config.yaml
image_size: 64
cutout: 0.25
norm: "layernorm"
parallel_block: false
moe: "expert_choice"
conv_stem: false
layers: 8
beta1: 0.95
shampoo_beta: 0.95
max_precond_dim: 1024
lr_schedule: "cosine"
warmup_steps: 370
weight_decay: 0.1
adamw_weight_decay_other_params: 0
Rows from expert 1 of block 5, named by matrix and row number. Rows with one number belong to one neuron. Each number is 500 + 50 x the weight over its row's rms, rounded and kept within 0 to 999. All counts start at 0. Numbers have three digits each.
# up: expert up (model.blocks.5.mlp.up, 16x96x384), inputs 256-383
# down: expert down (model.blocks.5.mlp.down, 16x384x96, transposed), outputs 256-383
up.18:543553411489481488524511535428498532470619566519448491526460468494402523540445461624506456517468527554433504463514514522465553498498508537497585531537510473489559498496461377428592524469532541549496513429575458537477538508515446455558474519451573487474532521521462465537512493505505513462466465537394453502526436528450498475555560599554542573504513463477493478468560496545455582539511
down.18:550530499566528476525518373451439471638466447408475488509543458440454529384472530526584448508445446446623499521490521530542514463497563516527448428499507530433444426531500470562343511501477468534388513564504504459464432452486438522456509451534548499479542456532490485623415503435522576477529489491487569484360494512475531528504551526442483409518465523518513592536487488460542491491516
up.19:545549406567587501571513543553476503536486411526466475451480457504469528475503561561521456484495487498512462507508547490556448436461500595436535492458536492501514490504483489547455409411584452429498513480397543644553550492585450551514499466542473518478515517421496507518529604537503394486478509553405448532456394417550396462511419448589486499415557537451445485450490451493507486533509
down.19:541468493519464486536525360620487487575473534443529539606457457409475507483545447419504365547563507433557489517439569459468543548558558430478575554488492477546480469516486540506548543398493441466468449496475486481544508462574473443501484417457523500524559430560493458520539442499561442556497501533418508522435493454511628549420474570479461473548480546522493518505531585440475417506451
up.20:399586427514588501516482507563532469541491540576507471501539437453500503497458564494498457545544549560518521464495434521489586619518525514432406480550489419505486519526526439513495535463369420525492454413514518548466465546607468528458513438500516538554474500547448507512560593472556424489476448537543501531508521545482413491504561445411490545559510545475509485557503537387503515512469
down.20:541567393568493532442414491429524418389520558589488502485464515499521501565492536398561473419435495482458533496470531503438503528484427391508520494410515533493593458384526524509546447598600516510439475515452490408488486525489426476593524539512466477521539473481487483556520615457453508407481574544475490509543462539447533575493514455569533494511470397506608469551491468560491547567516
up.21:519553579432497527499480414573490494536438544562486521500509546504503475514454473405447554528561475473550449466398508546528543509454539588590494528516501535477460515419487513529563524431407517496566597455557580496600550612416477510485419468489478464551467535510523573576433449417557599539480515509546464468584517475453468526520401494484347424541491498433563600546475499546624549509496
down.21:438444597446572520454563450468497550390461489541457545615552477618556520547456425466528463459486514521502490482517486521443498459483508545515448544588499539434516518514469434532461514454524487492494452470502592507461452455546449607567478457459413465427476483505475609452421462563477457555460489567425516519465616494587479477475527576479478556380571521531531476525460586512439546565482
up.22:547500475568492456463442570480492509409436551630528512507546573607467475530460491426507441430487499519535507458580503501471553466487382457495583481535467532473543497531577464419545558535509480507407461446448508488462385553541546507502507511504486620459511457464413501461524462451535468552490638495492496540553543549512441486571432547497532465464523549464398517516525541552440517572587
down.22:615522367524527526553429512495449506542543550491454547505496500407590479488560481636580529453503576545501466531469558540501516503561465566561579451427469527483493510543506440579484569382554427565497487402556479412597500535466472553429514534496598530570562483521492431509576496469525495463416524525572514557495477477506511428537505527578472493465453517523515489505465519560441500450468
up.23:384473594574556516566426585602540532518443497353508500445516564474470540410512538437509552556481468403538432465519459473512523507531555455466507552554489519421569459552453462532463519438509467530446500486539595478469439490484449556434425439400409501554452502529415544456503435536511390473495422529484488552500561478419487450440491485481489505524468549498467447537546461526414479562468
down.23:543520559446447470501353399461484474466504570511536562457515492471546558481484547486403418463540590391549463477521532383455513487550617604534403512417439573501456456478505493550586386527541509508476525557477473541626512519482488443497454536589461546437460502542479548486480497444496568547488437461490457510446541570541557460493469493458477522559401602459466466486562501588516510456529
up.24:466498487569442526507496480474564548524501489565516512543429565584507572503540575470471495578551522477526434372508511438501451490538559531547434530431533459491531419481529484515504557513412430409484549547427472604490587490498457391487465495533494402451519494509480501523504527464524495495485493465541574503514493572603483500584512537452507465485443521409556487461508474488501467554489
down.24:489449571617447492470622437514573561443493535494496448598470550580529502537622517399479429597540498480539556469423545488523522525463479527504482461455534474393519487514497509480515494552459515557469443512515487501534490476465436461467486433440494403478546489566476543493596491560511504533506549538513454472476510520536438528557529539422541354532566532540546414381563519512517488501494
up.25:434509488487517587447409478489525496462421466476505594503494450563565453580490581475477445482471521504540563440555499474447536525568535472445399503447473466421461513492395512452547414551493461576521513554511495444493524531554512487579432514498547520506498495477494532529544476539488471525466500490444424562493580485603481503502473460458523494356498579554454454467406506522432430500515
down.25:495490528518602490512568523483500430489564557481543529445498454454544443399516518532462529461551495502496513502375435497494421511490509480571459522433503495520501444506472447601504568426364454493570494551483497545539551452477500514505441407504490511520614463493411562401619470503524472435507446467517584543568452425424581381472496532532562525466526473518436561525488468510409545437461
up.26:518528581550568516448529622428474455461497498425496548558563584419414503496402536465499457573449524545546473553493547560495460539540465504505495585614468513478450496482588400453513514474521599497420393565486533463479437552481524524566458451496519451501462508502531484519526498577461524407511540442478499467385512447466566490467445582577474456510493424523489489479552599424493532495465
down.26:507570471501528502571452505467457442521549492453485594450542563524511473468533464462493498466505519383412545534452464543510500449550594488462484517479494504478489527378534451474536524457453539461429535534508555512554422495502512505596541521498488476465542436479610508418468467531523521518446457478441477448474590514566495543542462416492507430492618502446427586501455545512574461449587
up.27:514518481426500533498472450504419532412437506470509538504467499640483449494430479570535537491521459468486614532543479481613514458498507529430578535450587564543449533485547457455479438552504587611494506399483565521589512439459514464506478474495414516413513531559516588510520502501579483463441454472498568520534549512516455553460547427549423462410469441434465451613462512442529537490500
down.27:464510464576377492545478512599481461610432609454525520543505476459519500500422454485572428486521565414583567541524540538534494506494565506507571485579503444545536463551598493428481477413575460519532553537424598449415556521519582533479520504496602499480564393543570555436528481527486471523526520502438442472437540540476516523481535566412417490495482529480521497564397478516577573442480
up.28:488518569457527464606603464461528515467493597506512542581454477566556502463408492533443601492469526633532514556444488486373448586544562473526542485535527638481477543478596435539554501473470472546537447480509501533463485504572506528463433558497434484411491547590520460544467476441562498525480463499477483415422407571533517455556549579468538482518429514500524500537581453464524544443513
down.28:551465545535496572438542498498499409587585485529439484531600555590502584554490482553459498497475498513517499624512528503385575466600467460429500475502473610503571577517591448570540549472555484494425521548460577506512496454512501466523417588600524522444487452448548542488467436442542563565462535399499476494509510497536501502434520569478386476432581553493430567512516478502466508428619
up.29:454452495545519559546502538577495538432555451528461484522485545368478472586501481469448428450484577541528482520469430498484542405421544492438525513520481537450571481518472488397455480561456606454508547539555586468529537625440474516504559472501404544539467426544549529454529504457509519515449519488470420507506475565409497546504512534532446431544491503475573507489544431535510548478505
down.29:543426502462550473524422480401501420524426432506501520495520502542514513527547531543537565483452622533510592542463456475489513530570561555434504461498526448582473491525537494525454531596545529465453509453509507626547541590494450542385556529457514440389446552541469485455500484502508515528411473559509493505540519565510506524578457503543467515518534543579415491484448420499367533511481
up.30:436456470592579553544447475619484473488494450475534526481532486535540518484566547419502527482509542604517576472593478557529513580546487452460553494471431507490413552511547460401492506426454587544522387523515479561511509592507515549525496504472518498405451426541563516530455386552507497601498519407469469445389549541522503523412452495550450485493517491462502526613519520547502505466462
down.30:528545501570451516507558503520560411519459531443469525530419388381502502501508474458480549453534539472493535469549474452512531473494536446596484580557461515551511464489640549440426516487489383542495590464534506446418514495498595535421455544483522507508572569476516490531498473421454594414627502514608437513574532516512460535556516478566508535562429607535480534481441493459461519492507
up.31:565450528555538498466510472489522567524529415494491496510440549500468482544452417575562492522595441450522526533575524397471476426508430452450560574593575482448527469440506513553551497570568503492387505479492476436483511497554502538493537467554487415397466515571488499450608528520508434428442500507545519452484486458519427572480513411495591514477430420543503513470535522480418451507494
down.31:576507426516498519547477426458474573488547474485495409515453483414503532448490463555477417500597411472505449444526572547495463427639562529510442565586598449495492426475529519425613457430513505538511437498464528513435476588555514473514566451440530567489598476507560499429539442565529539537540552485473400562498507511434519495442517582440496503460606540552536594558496521543405430459601
up.32:406501425578567631528486436466522527549515588502540524531514396597508542511503450427463511504339538457506540502460490535567507469504566561491524590478555489506535496475526548558477624428476533473562522605480508491471675470525474504476475524509499560490509483477506575503495517509538456468490495347546399530505514522534502544515511480419415550517501518448508500444485515460540520487559
down.32:442478562558488545488473540454487473519499466535428521570462507465545520607497549415464475562544541498583454461502450491561482492497572523625503479469458467507472536470438538540460613538491531435466597511502442502629542504516412497492483469572477477471457476642556503496490468507421446518590531485500438528505399437554503528494548529478491468526593465492484447582465541538432488559504
up.33:528448465502495528400551549508459503528592388393487469546512510496505539504514514467445458524498539503565432413520553489541502599396535418456441434565471549520478513435480560582498535461544499391455540489442509465537407467507497534478498563526513547571517534440512498421429556465445526415554478442492443518509653438522546504565549483527432488457530531562520532578519511503525601398537
down.33:472522435559481428502531475449555414531529506467447451539383486446477481515542530481424457496395479483564503505500596502554466607492534472597437441588494484504464524495474539336487527506532457566527539486545509423541495483446523454528591399573563514442438428573531464455603492538533612527477540494479513525494596562347500483417424523480523531536452526454484443460461524519568499438347
up.34:547484448472431503567535389568509622490412485482599530425526486527547442496560545544510494474468490498479526446488463447452519481521541451453443410545602450473553502552428497549473596511504475515528518537459478416585504470583441472494500508472411552496516464385552503536504478417542488445506447520511482510545559478533516506552476447521490508631512562484463460519499460471583439489435
down.34:401482576433521509497499465457486497474546586544431508488506476545563569466536565437435517428516586525496541475533536538496473370618487503549414505481425516461485576581442468410551409534445507574479414511426534568584427544491458561559530440511506449540487506469496439523522552460511477545617458548521575521547441519480548450518563539510477536563424505483518446450495531456385583505495
up.35:530487544461494474544540577405403475474492607586402505520550506500543390463497539473401523554466515444517453571403485507445478548514482522511579489555465428515525459498375454560416517509486460447504510544492441455388658486438547508478484522521514541511587467488474480487529474454511350509438622573483473550506505508583466465436538569419488479566537478521483521487536466528498463525495
down.35:492554494425463503535528509495550442471479485428538506576522515449608429402444514557523537456461571475566565523489530540440558518491452479540530418448532535463516478550494520520525423571435521629440442532521571556523435502528410526480508490585511448550550539598523457540472442569473507477542566542513546507482586439555526535509441503393502568531485572502507587528459527505447500576555
up.36:501521504569532521528509484521477412515397526557524433469535552437560516557542524513483442505555411522468454549492369537548420473461530514528468513529504547467546468435553438517449447412495644527540500481415541534501451518462477541495499459542485453470483546536537482495622425526482568505526435444506543534497442449466556488505521499562467527481492449584514441565525562467473591457459
down.36:619503498443488508528521471444450537485530539495525470524592477536464516581481600499498478567496480525512525475395523562522489531471473405501488523585559472580522490484543502427445521562390588522488450581577529524380545525515482564521507522531561503487389411563531375512475504516522381508539486449443515475460578541519571492548568601480484476457586540535504391564466454557438491531532
up.37:558407441514444468489471476467565582393532512515440473593516532470498521498474492560497511444502469541483519518502595500526583378487485471491454506462499497592517477514524495380475473584505513464495464441463585571393482490388406525523418505559509463515531496516481472449543489491521454469594573525478446478549512544495486512456494502520542502555426542510512529469409481523551464470532
down.37:490499446447538445453566539494404427478417505412486487544586579479531449503601529505537449511532521513423533452403540493463424444570486598551514462387497553513528417525590566531477413486411530514478533522507501492498485509507508530501546472564446530515464425491474555426495511509521596455532448496498455550538459517514539569429474574569489450529567532455569498591516472477488592521504
up.38:550538561523524574500475411469538504573450484415494541585537489456558509558372592523393561537527441441444434451506565496499524483507494454500474525482577499545522497491491521503554523501442485462489513492455480510516621515593451530501471474583491519476472556551484463493577471477437488483597539453479509580517453510478470433483468478499454503489459552472420510535516516561465402534538
down.38:513431478552522545550523548449553536526549550483558528456476515534533537492608541457532636429474525454559510513448566418496560434491456455504529464551571498556496516501443419423501524518385499548443512435437437497513521494460482474552516497477597399557539511468466506505623478495498468484460423523450536477525513561398574527445460587485565482466533550613576596475482520509466510580525
up.39:499583543517462461420466494432509475459483458514565559496497477528452552479528470480504531421524535472548442526560438511488434552505464518518464413393517447424479520633444364531430506495510524449574401513378411498510443513481512556493408550449477532551337542448468538538531536457467470485503591555576520630464481429501479504520540473628486529544552430463444574439529475447477524471532
down.39:502586444420471473558550400486496443489558494400388505462543488485529492556512465497458478514533574528450414441487548473503459484386499478456422518549391518470446506477392514496564506461505440526553477470497364462544529455448545493393519491464423493460509416603524490446532511549491484482631417545421596491485590494491561529612369552390475525589474555524466550461539458481549512463521
up.40:499565432556396453525511474551491560556479476545497494625531546515443495503427474535572538520464549492514489654436407409558602520409566528517493498407486506471457420491472462424511549538515495579557462597455474511493508453479445572503567572590471501483497515404532513508367546540464484527516558520550504473464579445566488427503454620485481479539549569471564495445567472515412508498522
down.40:560538512536474487541527465456463399482430583510547463485557564538423428456511537440539416549456476398447517505481440452402601447515453563483500447452509487500495417542467481487545425489415502355525523504509470518480519519531492534448438516476437573498496378554501507400460497453481516469472466524461486552472488443524524433576433590470541492487559536516486518408600554475486527449532
up.41:445480547439456535540456459469512488489490476577452456443508423479482404454522510494535406556433515559520420464424421480575487496609468513520491459583548451389492527491453516481560490542474443528514495506579541522537428511566562573501521492436493627535462493513453464527525693397496492483517562562468591505557531544485517576494540591520460528588593486458532515583514566562492551558515
down.41:470416490534563439481566421498393486495469471493523500556461389381500462494450530508443439489399541444533491443493554566522546489508468500479479538449532552432472456512510502553466474500425480492416468475507469405518370512482504477603459580593526436462526441473601378483439478379495573495446427489507527497461638463483451443570508478501503421459415562458579577468456565518524490562512
up.42:450401544515483461392564522509470473477493593484482458573511421518500478481478504494447462520472513441522602526529493529590512550567537548398526504441575458481514552448504461458447585577459568502499438430507450563474445422635465476490461555495433546507495499574471439489487420594490452544514511537477537505469449483515478503507575427480485439510491574502444469457561526469474595509561
down.42:409504480462475514526576491528512389553439441356508540558525499499406486445522342470490509504526551449520485515444592468433473495524480466502487512516363510460471482498482544470562562539469439462536527521589473486419548619486444543460537494398428446490557502582479571468523518539429522492454595505485449548537515501443433496511443545508457463486505499475530500560539477459491542466514
up.43:472512485571450515498476493494492544401541511570468476462520410508533442493403490545494489464429543481478518479463552493578598551569511494481525532580559505407548557586471537578434435529388587465514522535480551507480465416499522501435526553466539458598509505522586454488434501477479509530494479566527469512551530520447459491492521536494370504573550599556459515463393497582505529469392
down.43:456507534515584515427469547490525453571498484514516510559539527512517408481533480531531497551450531477490423518531501470529516553501474567468495464440496580570520467457498531391480501471491553473497455610580550492551547450482482551417530425386582455557449462603475522521498580507473467518489531540410490573413573500467545471539497490410501463474503507526440500497487502571607485519562
up.44:404569408501537444453449462553498482505541430540584595528598534447402529430575547572511421520495479508517511487508530491538464452484492522603613498563437389421498528565550536530516473521411446462491522451518450492449542553469461472524526575533518466435442496579631499456397532442487559475453547478452506461463497517478532511562473543479477467496497491480525479501502463463461525471521
down.44:410457446487434466583455439577465450509553497452478564533478529509535510396557450457463564403519520451501485537521532503498549498570527460481477470538518554485531471505473489509501558461483511536553561514575423446578573350439516376501491403498593461439453449492511404511453600438524487459461538544574516462524586553554549486548625388465547502590447472513476456475490425457437569464558
up.45:520536476544457442491420420530542587487463454460517486542470477543528510450512472543569521458477459447441482480509459492495555488539456504520594531436443551488449541484443482575451584431534589433523515510539496459421495439452477499519463485498512432523478442463458519461461492560599491555507450563542436433516531468578444534538487527519507617514398629546565441527359497465459542519439
down.45:544412505456509510458536536489401482480481435510495514537523443501447446507479575452564511516491419506492493487506505430523437478526495618606497467432468539467467475520437596462482583423538524494489505505374413371587455480562386476439496487602536577487452503533444548456466534491555499566533386508474498491460491419426465579491501452474484449461466602485538501550488452542576494414521
up.46:539496449527608547463506472510545489453405430519534599507533515484460543525486518530478583425459475552559463606550524377477518542424483507515521498498440484539494536515539543492469490537564530527497561483425424510512516481493523513502519511517505441477483569572490546500485480540504467428556481571596496427538501561512542441422458507489549510576496576485538486517449440521506523476493
down.46:464541524544470439473536473547493498454435453493444536451456396530487519531560490518538461446478517409462533462577564486451413440552513541490477551513472468484411471506515473481499464567499513448476456496440585425508438525600486540486414560589506581448542445457543520416551432547585451520513594583464540480507442469453449510446533572448532532420550552604428491609531552479541483550445
up.47:572454432459512445481567507351479508377448532456467462473479569552506613520530532561515429450586434542502547514542482538569487445535452451473582457575496470437507487472431539449547534518499571605573467431507431473475383477443504582531446491498539453462467576496463566463513433539431566461485505501504447511502521484594526520548494443470447497489438534525421470553491574526442624492530
down.47:553595539551495518509487439443488566561525537518505467471538571554445393528496532551562466566415384439557507609543522550497483508508561499482554441552475436460433516521522433544446415511428468488467525598538484393565445470483486535479514537513511507474496475558522445327512524517480451605572483520497448458504547488560498570512520605400479475540482501498461566525555517583439538435408
up.48:485467508487605579542458635471563544512412463521531522487526392576429567538497497509548537545417469573578524481536494526511426526441506462405560459501412532551510479510535448486469500492524509511482481479507441453542597602528443523411444493493523472521533540389560476467510513546466466502455465410473514471605425419502465529519460437558565510487573596515498551411495534484477461591592
down.48:475497480418530458476573562505460514565437508462420487557518565501605516524448517450561449498458483479545464596509548534548557575562492426531543702526492471503610529521466521546533481494505530539477464504514568499511466573516440436467533397432517575483438500530542446530462486537501428534426559520494538562433485533435494500611518517535507514533471515530381470440421414511617500491615
up.49:419495483450547521535469516541524390478518464562409482441449463526476532430532573571484491504493517464594490577623494512468438570526542500506460438505391531472480481573429495452499439509486485567533455584511576561525568591459509546492474410372481461487491624556616402528447480548407431484454420645531515508444504489572361492468434510480590475423464447483533534462516472487525459481509
down.49:530491557524453465434453448505472532431592424489531432471479517458523442499544490504475526523461531491521507509588524473474516487542366484357509514484408503506516473508451486392473536482499436443499514542513442603497521472490510573539518558501491524613391559497509448594572640443528482422493495543473562533586545523522597519489531526536500490601448505430436541530464469516525538447536
up.50:538504503450502521561503473483519456483514440567527486476561475520577512468518573560446574471515469403488414468535552529559450535421458531500459492563555530512500435460479496449432471517509507450468511527551477505570452513553487434505514591443618398477431534433455534547467481494445514464464547534512470490514519554557374526386539448473638583516516446479538555536447532465433366493610
down.50:436520485516506416431508491498589488582444460495501508413431390525514522561520508476480475555490454561376573522485467602426409495524480549555525477446469481426533446486445479543443512508503531536529564558435518440483520496536536508620519479538506461456499580577496481575520446534437558485577492484528509522527473550587402518490484584597554491457567517507500571534534579405489556472584
up.51:509536508454486607512527385450406456456520486508567589406496429498565566536584624527489533499527540534395462518512465535507467453558566597508482518577539499479496608459554587481514526404502519483474502478526525460563471482482478498550476533466484521492487534474460439516436462517488571539504497534561536404526463541429534591497530494521405479538516478390475464439489493525578487422566
down.51:527488507494523540420542549447475548463521399458437612606495545611456499531469508568483524428493606462460554574542532546487507472424537572494529532490520517464507489585499465478517493588449493474463477477468529521541487518505500552382512521527397543484463499527490537462564434451512446545428505498531601491406492513458565575559642515514459550516467433490490515481552611566451459563488
up.52:506556570517428468507535503385555515549504496505454477550464496465473391493478504507507514505538461495487523525484521454565474492469511478596510458466596466502486528492481499526484510540525594447467592487402471525413492511428498517514505538508485502443467516489544524602447492465519518503443471517551517509485528514525656440504513465488550446532516540529610530432636559448462572507480
down.52:544478456577429492459483576424577544499569470489457480616482479487458513431458536504506463530478499398516438466517484508509492445408492526504397515544492488497465427544393506429443369536490489485538502504519457394541463443550489450443519472511438519538573439486565499458428489500446526461554461505442453543511565595485540536507499545489487462419464457512516497504431485400539479601542
up.53:492523551446521536418488484489466554514463452485494593473446478437573494509505439544576489464451581541486507619409547452523520381498418500560515453490548604527512514476534529488411501568515537507398525469527550532562518511438586429492535473390497487476419503563456511379517516506465491438551382389504539427473481451391546522535575513552422451541484511429454488479476541521590545444505
down.53:555447512522479502492369518488415494519449429478390561508578533480412504508485420479613435468495519406550584487494505509567516453556471463498494586533511429572491415397531418488497529528576579430514524535517502541603505416488524547525393565467522507520454448537537532430498455518428434540490543500526489560489498458475484445474560546509458425585532517491397507513553521548414505488525
up.54:474480543517469554506427487515545502545474501540481485442442407564513467590453434460472548554502549496545507495587560596483551418498548458540487502417465552514570538489479472538396477560518455502495454533540563460625382555633474517408535522533505490433532448520433549448468596468516536529540520520482481462386545556565427538431466523476598566534481471542579509512468494424462490452436
down.54:466529476502442471498527509435498444525515523374451496548485526471536471540483553549490489521456523528519566514555465459543537528670511476524450459446589459505467468484526500504439488462448541466503532561566492563506547530406491498485489548433400491427469538513562567530494496533495524538516444512489461576571585576453463422452459544585476528449474473463484478558514660467538546463517
up.55:545458476609472427497551513483500528468551493467464525575529601526477513486533485575510489482624569633513480478443519428524525564532465460473409538512546600540450401502450392400460628511460546462511486614484447415546560512425465535470485451495592430620483462496463487557550486492501481530472538500548463591486499481483513562525517511519492474439566510535515610503486566466524444513529
down.55:438584453437522536598472445505535419492529530504470521481486459521546523376551470444517446479572548495448526543564512539534467444523440475494450437480498549555417433450459528509526488409648513611493400583451471602456513540451491442488549515542512395527509539456511543527516451498541443524448520461498504499421500521512455560539482547567502481476511513484506430551585526510419380497488
up.56:563456518641510413577589382548461574467530506495505512456446520462541446479652480482461507489561445546532496517421616454501576532358494438536488437506503483573456496495464516498576455602483500520479452449483487493586441426484534502455415530443518483467476521538515495455559485507544498540558530555467462498500529507575434465522470412540365437510495446514463475479496475495475578478413
down.56:552512492540503570550577449482579391589502407540478375536469516491500499522482508470403471431533496555426533544452508501373543547549567469519477451470443502487535484470522527480513485433441492497535518509472457514437475513556594525601562534476548505572557486413561453470439529564534486470482482533524529436503481582463447403533615606432477496547477450492529456488517432499498520415459
up.57:554532412527438499452479491540474413525636432457469509587449461516410572473463544485492549484500554390476484461493499502516538367510543440470641571461500476489508519567464546449471482455431549507529510575529457498521468465518511546526475463523477481488518514582396433543461528551507459473566452462400474478594547473510484478521549383497529496452478469506525486427454518398453472514539
down.57:534562512516480448579531514455364513531512546476593388478503473463437498502632499563539488506473502484526520463308631490560510514525518433530541523569566508526460499542490612503345505473440494483498492471531568513529552540419549548497558497458521417528438570549524448484442464415524461515466534505502445589500463486527531542495452517503480491520491492432555491535429496525500441500596
up.58:458495492520518506514539454408493529511520494451492529489537498503471518493515548379450415464558485514531574464476513517553474487545487550511478527433483427525464466489378587453494556551454482462470495436467501475362516551446495558502456490606539440537472430496517509525549547394534433438526521487540559596562534514504514498499605469541514526539526525526526403643510568466552666528438
down.58:444531499541471509624539529465507524528477444492499547445455579431541498503429550478578466491409470492480490610518586452513463500536491505499489477609510441615533528563482406417549467578494540456440421479556474531563455522621496528405484565511507575495473537524410466511424472542485520498509510552456508491475483502511564539503508449413454579450446513511563540521529501637429536509496
up.59:552542478426500513537472510628533502469495505516480492512539531477536442511536543548385567495485579406469449486407464512483467448462472539539464469512377392580485509447512543494500417568586534480413495521528561517494443524572447520460560453450484511548368478559510376593514552436548459576441475587498485540482482500452431521482518592566477502560467484588500576524439441556540501415428
down.59:422478450531488503443528507492373538497481468420513504440489528443465504471433409538480468489478504504523512497441557500467395526448458479549487569445489408494529482531510507603478520422509490460435476449519577550574553568437487468464469428357561574391519411508561536498443457517598529524486517431411526547543468513399437565533466587554553467506467527527530391526491522482503520485570
up.60:516534428436546539490393469486518528461548454554459544497590437450547452529472484520491582491535560491478468480510513502502491513417533500474409532505548417539534539491523578441484504485462504521488452552514462436537572502486417536639524583443554580408552485543549541498457453488534530501489550562517594505433468414498572471481494520471530444454603458491498519482538482575475508418538
down.60:486613434463507528516502520473585426447581450523498456450514570556518516471526561468512443497485496485409553514431495538589438382495497484572479445476442479463552504441519525513541627544466526482559539513429467510541478462550439440511375438528463546459471527546487527542560489477478523508496502502575490532514469540459573576519579526490460535432476580579532546480452515509560477467516
up.61:506437525477483497472504546580578542437492519444490428482532507515594529470568503519452480513523561416524548446432460595491527670522480415550444508535472437593524565536508467427458614610500502543401522527505588480502501479512478439479522432409516499423458465485429502512571488523497548614558376504465516454503527538540515486534468494581505508531549508488478504490488573449503544451374
down.61:558541547530528485508610473514416488491450444525456446566554512472523549462425528525487461453500519550537439474405482515362536507468445503492459399520422458586503560412539493455654384533575480568490556549517624565422488550410482513637599475458580544495406443478619542561490563540428483484481553484521527535517535487509545489597488534464523469486487488586514499607462437540551428501549
up.62:543542408451535584496520517477507390482555537506440556594463557509551526545518437455545546515535528500515577592553542575486465421496535476457527477486432522553537448432505478533534498563456525484544508528510541477583518537476578445538548475479541409497482503522592456519551387440504528566560576446477478518459453448511485567481584448512410478495449529543439532544466458450450500563497
down.62:468539452525496422580508536453490570515429511447593500431426429566455505512445430609480518599471508528535501555412452506503599553494440522481445582518493419587429448456517452545537449521534472474473486491521479505515559448445529482464548499395432541526533559584566459484554574507505420533491548496618565423454582494414453565677542531512477492474431530425504507582522501517457501468388
up.63:515413499496518539420547550496493521529474563458446435662550492510613499542515474576526476481423500543557533645463498450578496563553549480442552479519512587487421529510550381478574578538476535493564406518491490529479532419542486536424490390459543483512385460511502457503520507386468496458509454545498572491465493482486457548466474509569521521615493496513474508591496544432482518428547
down.63:524419454506442463551427527513475457510521462409508529468559515419447605492528483396435518539439492373511448450492527536502555473543493476490519495519512492512510549384538509501459491493412424490399478439623496508462535474471518484522433537451543519585487519588550528551552489442422524442535431424468515487466484433500502494493525517520485494519536440466541547514479594564490556439421
up.64:543459441509553519495505473548589613522521566455483481591588515508537474395480460550546516430419453488478563550467434526505476520525454458529522408550504494471474430448517483427514502465439493506487356495502496563502500483480446502404539517508498573505461450482496406415695480477397518546560521542542446539496538556602472482518544495467458457421588527546531460501545528597522362426491
down.64:537614460461497460459500567479495540470512490492514530525498438530542532512536506475499495534522539507561513498559503497543507446445484516452468495557503569546539504489620495427510540540453506505452387396435561544438541500460498525528516463456458519452513535502485573492408569399514495483372502600527562394482516538466518443581552459494524450533502572444581572503570433525438512538528
up.65:524449458499494512492472479468524426451513503404539491558480566556434523462419481530465442551521565376536498537528452456534512509365362521472517495631407496467488537512472459613460584510648586468497570522567535519530477527612551502446521504458494478551439487577504455510546506507515480551507563592467459472524586544492462523515586422607500482436462520538525563510475613466590515472458
down.65:496508443471391487633569529450506492547542475485409469641506521501454434449538491545424511505520402501500493581506474490469521476507463511570462587532476540494479445508493558491527426478482564542537492589500511528456546586463499526492552496461486522424512429445631586510568491563514561451557525444487526551470518555497473541483451514444473583483470471562491479543580508488603531465432
up.66:623476544491433582554500461476425433464572501428567471492480463507560474530512516469485568452543539602500567527433493530493538495408489437503508536424515426523568547433556527481492494568479548521403532384477453588468473581478513549495509544533530532529540569554515381511476472504501484501478516611483477501505493526514465500433470505562401453536504551585550546484497392531538524501413
down.66:482499529602432546425524454512468480479519514517465540519450500539392516503493505513492458543388541484505477574537522508530455500486513461514465524516401447445493539468469577557503468440590523423432415416495467478378509516452478561507454534488480459515504500546545546535543506552392529438525530537531436446538568532519473507539509500464527557517528508441467482606513465511626462455358
up.67:460467554572513509582479565582533411557477542622557430578543477480432558491486590441496439553600423464522425558465545469489449489480524517430455595500478556419537446523553488441483415472464473462509498503528490493462502462485494457515501539490550431475622494461482506442460520451478443498437432490517552499467505501455469541524512498563469564447464486513525491504456558516487504487553
down.67:484539541485562473430471509555465480437508525480534444508446552530506497523553448497493432499521528504459553461501510478635513527515507457414485548460539511480549581485459520378435483524438485580441434441545531611476369472493457573560533371523550464485588447563646475574545486533550474465523558573499578477438452595448434513584495481490488456479595515461634536447516548565559455500495
up.68:468530619518504448464489419559448459485564474505529532562493480477511529508456527553461567529506473450506545563457499525522442510417540533583494507461556443567529522496484553398494479440533525492521570487508545521571560523532458499497496588430523477595499618511451448479460557505390476464493519503474445520535485469517524439503475409451498517458517480515505563580523410534511556503620
down.68:496540468526494494419450571477438444538593460519475493527492468497513515585511465441409484521533482526466470430473485439449399545384512534536511470562517442561477549481616385499536462611484442547497508495466403468554505485457593448453572478559529476501547489426497446447465525597504461488496495469518500491580519524489519558385479582611489521493475547492622536581556417540496524445452
up.69:559507504455577506503469477478509487480497531564443472553460614409545538555470520450549451506460492483411452402381549484483524518609481519445520488537486458539506434531640419553437549472578515547516516513500556378528591495558530452541549432512497441513531355450451486480499509505394493598502473506548474488372476526528462461459534441557494565481438546466629447562544567578572504527478
down.69:469569449506511502514508546525488397463552518513545556460555585621557435549477483548528451479591563555486554492485563428500575504520493501425415516546532462512548522520489567582586475488566464517424459421421581525553496521385502503464558522502533580505542468536514471546515471511559486480456464463572533492410446469533498566536532493464508468467577522479493495549481498455560478494440